{"model": "sound classifier", "dataset": "drum patterns on synthesised drum kits", "train_examples": 26041, "gain_aug_db": 6, "noise_aug": 0.002, "n_mels": 64, "hop_length": 160, "input": "log_mel", "spec_augment": false, "win_length": 512, "targets": ["tempo"], "num_classes": 10, "arch": "wavenet", "norm": "batchnorm", "depths": [9], "kernel_size": 5, "stem": "single", "widths": [192], "loss": "cross_entropy", "init": "xavier_uniform", "residual_init": "none", "optimizer": "adamw", "learning_rate": 0.0026, "beta1": 0.9, "beta2": 0.99, "eps": 1e-10, "max_grad_norm": 5.0, "ema_decay": 0.999, "max_steps": 11200, "batch_size": 256, "epochs": 110.1, "lr_schedule": "wsd", "decay_fraction": 0.4, "final_lr_fraction": 0.01, "warmup_steps": 1120, "weight_decay": 0.1}
Rows from block 2, named by matrix and row number. Rows with one number belong to one channel. Each number is 500 + 40 x the weight over its row's rms, rounded and kept within 0 to 999. All counts start at 0. Numbers have three digits each. After the name is the row's rms in percent of the matrix's.
# filt: filter width-5 conv, dilation 4 (model.blocks.2.filt.weight, 192x192x5), inputs 112-127, a 5 kernel for each
# gate: gate width-5 conv, dilation 4 (model.blocks.2.gate.weight, 192x192x5), inputs 112-127, a 5 kernel for each
filt.43 097:545499467498479492504451460448403482476515505489510560511560443443507472503483503527539529394451467522518518540505469510559591493466472453462564439558532490422542462472520446515447613541523569509437510510433498478564459489487459485484456479
gate.43 099:440512529536473496548454529422552524567504543533458502425488538543483479472550482503432514570519496462469449539473542452440477472525453558527467474483475472550537523589522620496546503488492475524550522483480528510493545556534440557458525430
filt.44 100:526535540547565495475513502528455497427451478517494471508446576544491524504515533450475448502515485524512513451542457472489404506474476511505518475374486537488538581396494476454488510537492472499509484482499457467468515416473518480542447442
gate.44 099:479434412481440478413424506496520587504539568510530544484535459476437471471521559520494526535535490511521465429435450484513474490490488534507575524620446477442505402453506476515483478485514506474533501536523543483514504425546492485471461532
filt.45 104:466420443487549463455486467537581519557544506490539446482418512497477499482500517504475417492495514523444454471444461566435507449460511498594508546502505405486493528513569467542520527465529501510522592560531472472570434485551463469470472587
gate.45 111:524519646447528481467535412468489468434526486498532417596513488433421510473510508392572501470489426505509507506595449478485465516519454512511390565503498501581436512498500470559548521528550485492501454365571491510525509527497511495497460466
filt.46 099:532496491446496535498543474525486467572539491494537482544505432468547538541503518570594506506532520487520507502472457509497572483426463499531511659557526462513461495501490478510474537471516587526481505530585497541557539537418492508490506520
gate.46 100:531520440509516515558460540449457515517559522513480587453538567547553494570484490562521508486486532507531492544431526487504499485460472499448526456499545534494583549492465500493532485538487595514508490553454484428476461527519497551467548480
filt.47 098:476440516483491466511627492499460511464520552520506413484477489464484543534490546449524502503505452509515479449589495517546538570506479509514515572513478484484462502500520438495488488516493470503491520497525485462531510482491476464574518549
gate.47 096:502474413544522546525434551529453577575487474475487573459462462534549439492478520592467459505481537449478509495413501533510465475461512536531594485514500462432533491555497572510522549517473557456504535599462506510454499476505480514475482509
filt.48 098:549541506477553501627516454497413495520491478521436501535499433454496483453430458485500450507498543487497506545535516510502563517454457505461552544453536520501475538498549489493477549492501511538487514515501437507554542493449467519543514462
gate.48 101:455407446515448501509536549508588583563506530544575517502560540495501523520512545526493514576605504521502469427494521501519477488523519521575568519567463450459523463512561461513597423435532513474538588552500540443509498482487471443529501514
filt.49 100:431510482522539414501500509473497403577531488581507503474493510435539521481582480508466465513490537544508437507505555514478500496507525516524496450397471477494503543456486539454475510551444486468555497557444435466443493525487444489468545486
gate.49 103:493454510516467479545542493472500491579527554564539480519564490477518518539500494513491520523537566508530444497485509480510585463508479463544438479531548428555525477581496496576561511473520490478488551454515538524547543555497427503494493488
filt.50 102:504558530477525483518482456575515477507504526538444472547394476479489499437493428446496452513468426499464503558567467558489523527539562497425448512455483522483458519500517530565480462443457384499505459473543449518508570496520481518566439544
gate.50 099:529462476524539504500512479515499528571482528487506480491444534560570497526493522546484449461500480467430522520489499607513539430467491429475495460467544454504549532544464406460494479448517519528466523527472435512509497467531497518488463548
filt.51 103:507431440534491536452506527511498550528483467478560518449492510542553524519459595558488499514609531558462553399458529522528460474421472480485584476524470485441559489448532498464500480478483530474454485557420487483491513454479544427488483506
gate.51 104:497535484522505486496511537480499503483514490513448511439504560530466503567521502496496498557551539539539482480485506503523450521463471553458549502583444556439518472483493528458445443484460521493534439538481522464409516459449513502473529533
filt.52 097:506451460534521579489476457566485576485427476460528509500441466519509471491436539532463451479501482485449533486508494547549441438459516493522563499493517506473527517496555508469493517549551551529504502521469491491524469399498511472507470501
gate.52 101:493460503433600499485522487602504529508509452497530474554405477507487450459534558495565410538544499577490472489488447576518517545487559450557480479454520444508511568509506444553472501524505503533490547486518417474546495520550518549541476545
filt.53 100:412525508473458459531537541476565531448448488566479475486494542529463536499569460419501533498577447447464468496514492463504486579520499589502458514509413495482449481536475493451479461437447473499643509504527534594441560498480497531535506498
gate.53 100:487547606489537510502507446503583537436488486501481471552496576444489453459502440411505463532487463504483496547564470508464479492504524508475410465485475536551483539494501413443517477534520537525520411361478481500559473527543505526521443486
filt.54 095:485518495560533492543505505550562471531444468492456490492476533481563472526530477536455444467431493523522477546487484524454522429472579530495562495510524520517521439561489505522541555564542500381525475514481530513528479427485474549495460532
gate.54 100:476501504519529462522515562555540512491498545492476492460425535482488551563530495499498487528481519520467460496469516541455489490488487490485446510498512524561526506489479507520478484503490500509489483485522510497553494538509484515453488564
filt.55 098:525455508435464554450511552521473500447504534434541484519520476421476465492451546490531512453463469529601548467494458462503493556530519485484492517535514478505468477400497504558558508538492502466475500530577537483569525550538540446473462475
gate.55 099:532558525572573530512532479514506465479451376452489463480449553504500508472467481463475374491521472445427519497548522599526474531488617421457480454453567556474547463484544536562519490530493516427488480502489475512530530452480495479543487576
filt.56 101:487515463513530501491502503518526471471456488508504532517451507512499456506558512556503491487494465451442489473503504499431446508436413512464566518432527583450523577456539553514522558536517572516497474548440420474438512467461457396496466456
gate.56 102:498457519439481489440503520501564519445540540486556506561548545545492536505491545457524540542526497603551536482523485499493430517522527487514489552527487480479425445481462488513464463511461395479465506464578501488469430485486567483505502560
filt.57 098:449509454490457502570520489487486489493486548544467545521538443482462569529532475521513530512520460457550462504499477457506551549453451508475587516536456502401493484461473483435498480456496488504549503544505500510517553369490459498543497460
gate.57 101:476525507450434482524544462455524505501518491480458469500556481443445471524481437473538568558515481477516484508559473445481500560496476548465504520596471541470470431473515490445473514514514506501512453493546600502496551487464499488541505472
filt.58 098:535434478496523581466489479497470562554568519416523480463413489533433548523430520466489462467539496521474595453511511564572492526517505453501457468468515485493516555449513465506473516446480467540479539452499463536511534540536568458533514559
gate.58 102:453434507427414509463521527497499542501507489496550466489536456433428487458512554464518544498492461473497447449513489466485469538523497483528440531591479461531428421489518535503503502558545492511518535494590554467534518528494459448474498508
filt.59 100:521523586507496539532575509555465445474515480480507467514504515470519442491483445387439464506449511552539501523543496517557508514582552510494430435520503485557503472482453465600503466511488463470503483429499532488494480585494520508512487504
gate.59 098:419542544545505449473491445511533489427489489591543530539540542517472519514552472442491475509503429515540471491535457499458441528504528615501525493560429524473532469464456498498472534531478469446566460487506522531411500456525479484552474531
filt.60 101:489513536466463519541598506483484495432551483521472417494526465505448547490504483440534510471484442486485542493580501499559462565492472532469477518555465581551523489483486539556506526567531516543501483473541530567443550527487547432551485497
gate.60 097:503479507497543515463454468530464495459440477480500504505458418525445481425484519527485464456445456462484511475470462520550448396484489526553486466461472460510502507493378422423463470477559480493539529466498453549420425421496534523446425505
filt.61 099:520439491482529549473485459522482559466526495438525475503479471562536531543478597532554519407525446485464574491554501565528499492457475487524492497563488462471503449466488384477466578501522534531461538474498496517511452470498550482550475559
gate.61 100:519486483524552534486418507545441542528499485485493549491463504557573510444496507521461465389484546527481551522460512546534465407473492505519485456514508499507533547472492520496509537541492479529525499473459460496505431488512544559455472521
filt.62 098:531548545498501489512523433515486509453492452521487450572518546542522554527511482481541502500522450527520450502560410497479481536504512451463494483526502531504497463468482463463486451466488483460508478482541528432497517454476479514591479539
gate.62 100:484520529554485440483530576437478503445467488544488475408531467488451452508500496446443505513518492449492464478515599506496431492524502470466479499556542554545549446531504469485425491514516533489490481470472528525505502510484450478481607548
filt.63 102:487513509519525419558469542552538460521463564550440491461458531478488478492504439496414480502474516491539455568495570516491531475569506475523505499458514489506476570533503527494582470504505478508485461485452446470517458571536439534495539498
gate.63 099:493522532533486499547584500493526478441494503493488453505539550544513551545534497467505515506516486531535524522569516519531535529486549486469511451478483532502556497518494482539562448430448432379523498468456520522490503467526559488573508498
filt.64 099:442482535506553535536577522543517491464480415526567445494475520523471488517497507408497436532577508469452487440551483570602494570484550545557468438483460494503563513540512438525495432474483566531557542428469466548469480516501513476554446544
gate.64 101:498405487484505513435498520429552656514520499484548528494539579514511526510505581504516508539558525485474490445511525485536489507509445499510527559515508470517457518495573549444486442488502500510509529514498458496606550509439514482484570469
filt.65 101:463505509511514473475520432464483540499498486525519512559546489515493504483505515504520503488542456500504514466553481474555427514457507534431499441474446537465506485467509472451505496473484486465539505494461515529455551401503520436555466462
gate.65 099:449502517555521507519462529503546483524445471541490497478539506500522443509552501528431473550469521491550451527483550506504543426518557537559462452511500478573563471457400475493511470540495496426556511470440515508511472525485463551460480484
filt.66 099:483512463515530451496414470469439485483442488545501608495512548531554534544542521566509522444435466471472470523468486485511497501469487529552561514491476494433493538530489464444576519523498493541574543568487513497514470437466465545486497468
gate.66 099:461498451567555494503390519500534567516444446553482588432455528527552485479497486534420448506502522457440466521435523515473484475531532505494559453453489486448518522502509460444508493517460478485563499561472497523531453459518473588465548500
filt.67 100:474529574480562428476489455465556538473530477553494500540466529471427512500538491442542477561567500468453444484521459503490459532505459534496460564462446518502430542525460493467463434473500482494571483456608456483512489522441512511536521540
gate.67 099:491458531507466492496609500478506550497536542537547453522571480485502521475519555442509523536534488524535480400564477477486469523522489502520531508568499502488508457450538449456508510518521502515500554497496495433504514466484499421588506494
filt.68 101:496521500535557488563529519495444512504496470553483503492513477491496481437510469483438455468537527531512474472484547525556486510509532527437477492429499558494500534511494557472457511507470499509549499524455420519456543532535469450474549490
gate.68 104:487451528512495414489555501538478548489458515545501417492477461447392426461505535437444496469510441423429456443550527514458395481516551534529506491485481479489491497520510476503548533557556529501534518441456524439471520513566461436551516523
filt.69 099:449456456401479520514491464458559527484550499526499513576523535493442513484528494514566487631576504591548460518483441464491535554484468542572511550518497432498454493529471539553510435460526476477555534493553490503518516497453453549499416470
gate.69 104:481501505539490499497507546448499527533508501492507484429511493489511466502516517489449503454512564505486512514485591498499502503473519559532516521515487519505513471480522474495441526523468499490525521527424489553490514511500533532488578512
filt.70 097:521482508457472527485555541477517526460611518480536480469499478463485548501460509468522486496535556547495547475509536546507487542456497487487488560528499497496472486470531526493492542516509558560456480500507460543534520562496504450452520543
gate.70 099:530547512511493544557475492444411468578521529482442484488517470558602578553465432534468556466451506499500461540488509430515550483507391476499502514503544534530491533477471527404460474473460441506465484507474466413438499446443453555526552459
filt.71 098:507540516537488493450481522502503558459379485473484519475518568561521473477502526510446548502489479449482511507497522423483440506585480519457505460449493529509505501459503544488529458488483474482507434490483524427438513468477541522512495406
gate.71 101:530548455489505499494498531428507500529535517491482540480520528503533534584466468529480519496480530499459514507440535478489519500484432496450551564519512529476457517488531563439399482514473489544497479577558518480477502514425523482423542470
filt.72 100:459534541586516429544534593493485478489482523602462486432476538507497515501580492487392492532482483456471450524559583536500502518543510557490496402483484545534574534526511543593594493520497440471554489478445462496486507503557448506522517538
gate.72 100:495555515509642483539502471508520499502470404535463511542436545525521517541553475503502410531557527502448449527496484596527520495501525468458473500481504547514506541510537513489484423461461454470524459460486421477507478452434465525500484568
filt.73 103:483518487524510545520467518444472428497444476510501514465513481500501479537503493516473510502467488377466524504482589469554497497559485496506497523463480532503464510551501484465451445531497527472513480503487487518447515545441518497509608474
gate.73 100:407506552528515461500540509501532527483533494523498442468474536473458516488584495410487478519550493480500412487539514497466498513462481551495453442531451553560557524402504487535491537513518543522572460457460493471527530549524474497506491509
filt.74 099:526512496519528507481488547473487490527482477485535522461479469508482470539491493539463490472472516417436540470469506489481441452446437568487477481460503535528551561495468473518476538499510535511496511517493494578420515525455553456459492453
gate.74 096:546505534494494537439553501463458481435554454472530461469549440420501483471455505438525503499483464480477501456533507476490457554530534470472515489545529508482503470485551485548501493579524541509475482516498533490527497577551481416484549484
filt.75 101:471491475498544505439535482536527500495494437502530519562479537469482498471530530507523461495486504537500522473487506488524454556509491554481539568501465541482470521449480492497488482546499497491523452533515504502470529518455510420448504466
gate.75 096:506496517496534492461537527565515438441520529463521454499451507402393464475460448442490438490498454567511528494533491543500521552543510491486461517508477500528488531450454465534480494565624502532494448446525463516563542511509559473514488568
filt.76 098:528534410556546492534423482515493465599413486477446557499465467489537449459481452598425446485462536531480514579447515496454553415463524489481568501443558493467518535511514523474546535493508476462470455560417451488535516462528478526472486490
gate.76 100:469548544501531384504476533478496451431456462560493495495460433457418457406515451415453443510526531489472425483493519512478490498504498481461430496443469541504484516556526487485431509514534496544526477439504409492461462526496460477464516534
filt.77 103:517562499434503485500501431548532504521521481500482507603508479503513509520480459493609488526547532579513540508512385520520489513404506508438488533533503576516496484539540528557497500491482521508480467519524534579518545486445530498499396516
gate.77 097:591490491474478563473537520465469547555576545376511491506543459517482512454398514520505545440504558522526611492513511486523472521475492439473496483498600547529542517500529566516484549506510537546407507480486497503504569541585550441498470513
filt.78 099:487498467508523478484491538578492464556516542536507503489436395468432521519500498569508449505472504512549480473452508545512527474522545471432415497483507500570525542565472569567557523507585536480476454487540482584489581540517464467438484558
gate.78 099:420448532508487493525508524519512434452439492491506427466454460466467462489600550469497506492498479482494430453503502489479502490562514525576491470487457412512500501431398453466458573568560527528568581477503527533473477512515433430487456479
filt.79 101:481454459490549539436482447531516544534532450497565534564486522474515461369494548550516423499511508576492478492500469545482489543455561512559546495487502427420497520486505553478489529537486507514527507520475443482490512460542499507510466502
gate.79 104:411575529483483469573505433466554467488455487546442470560527505444435479460619444469524547543527460484493396553537495445481519510513470514479460505491442519528470499463449445510478508504522493504587468465529526533508531508477435529538493441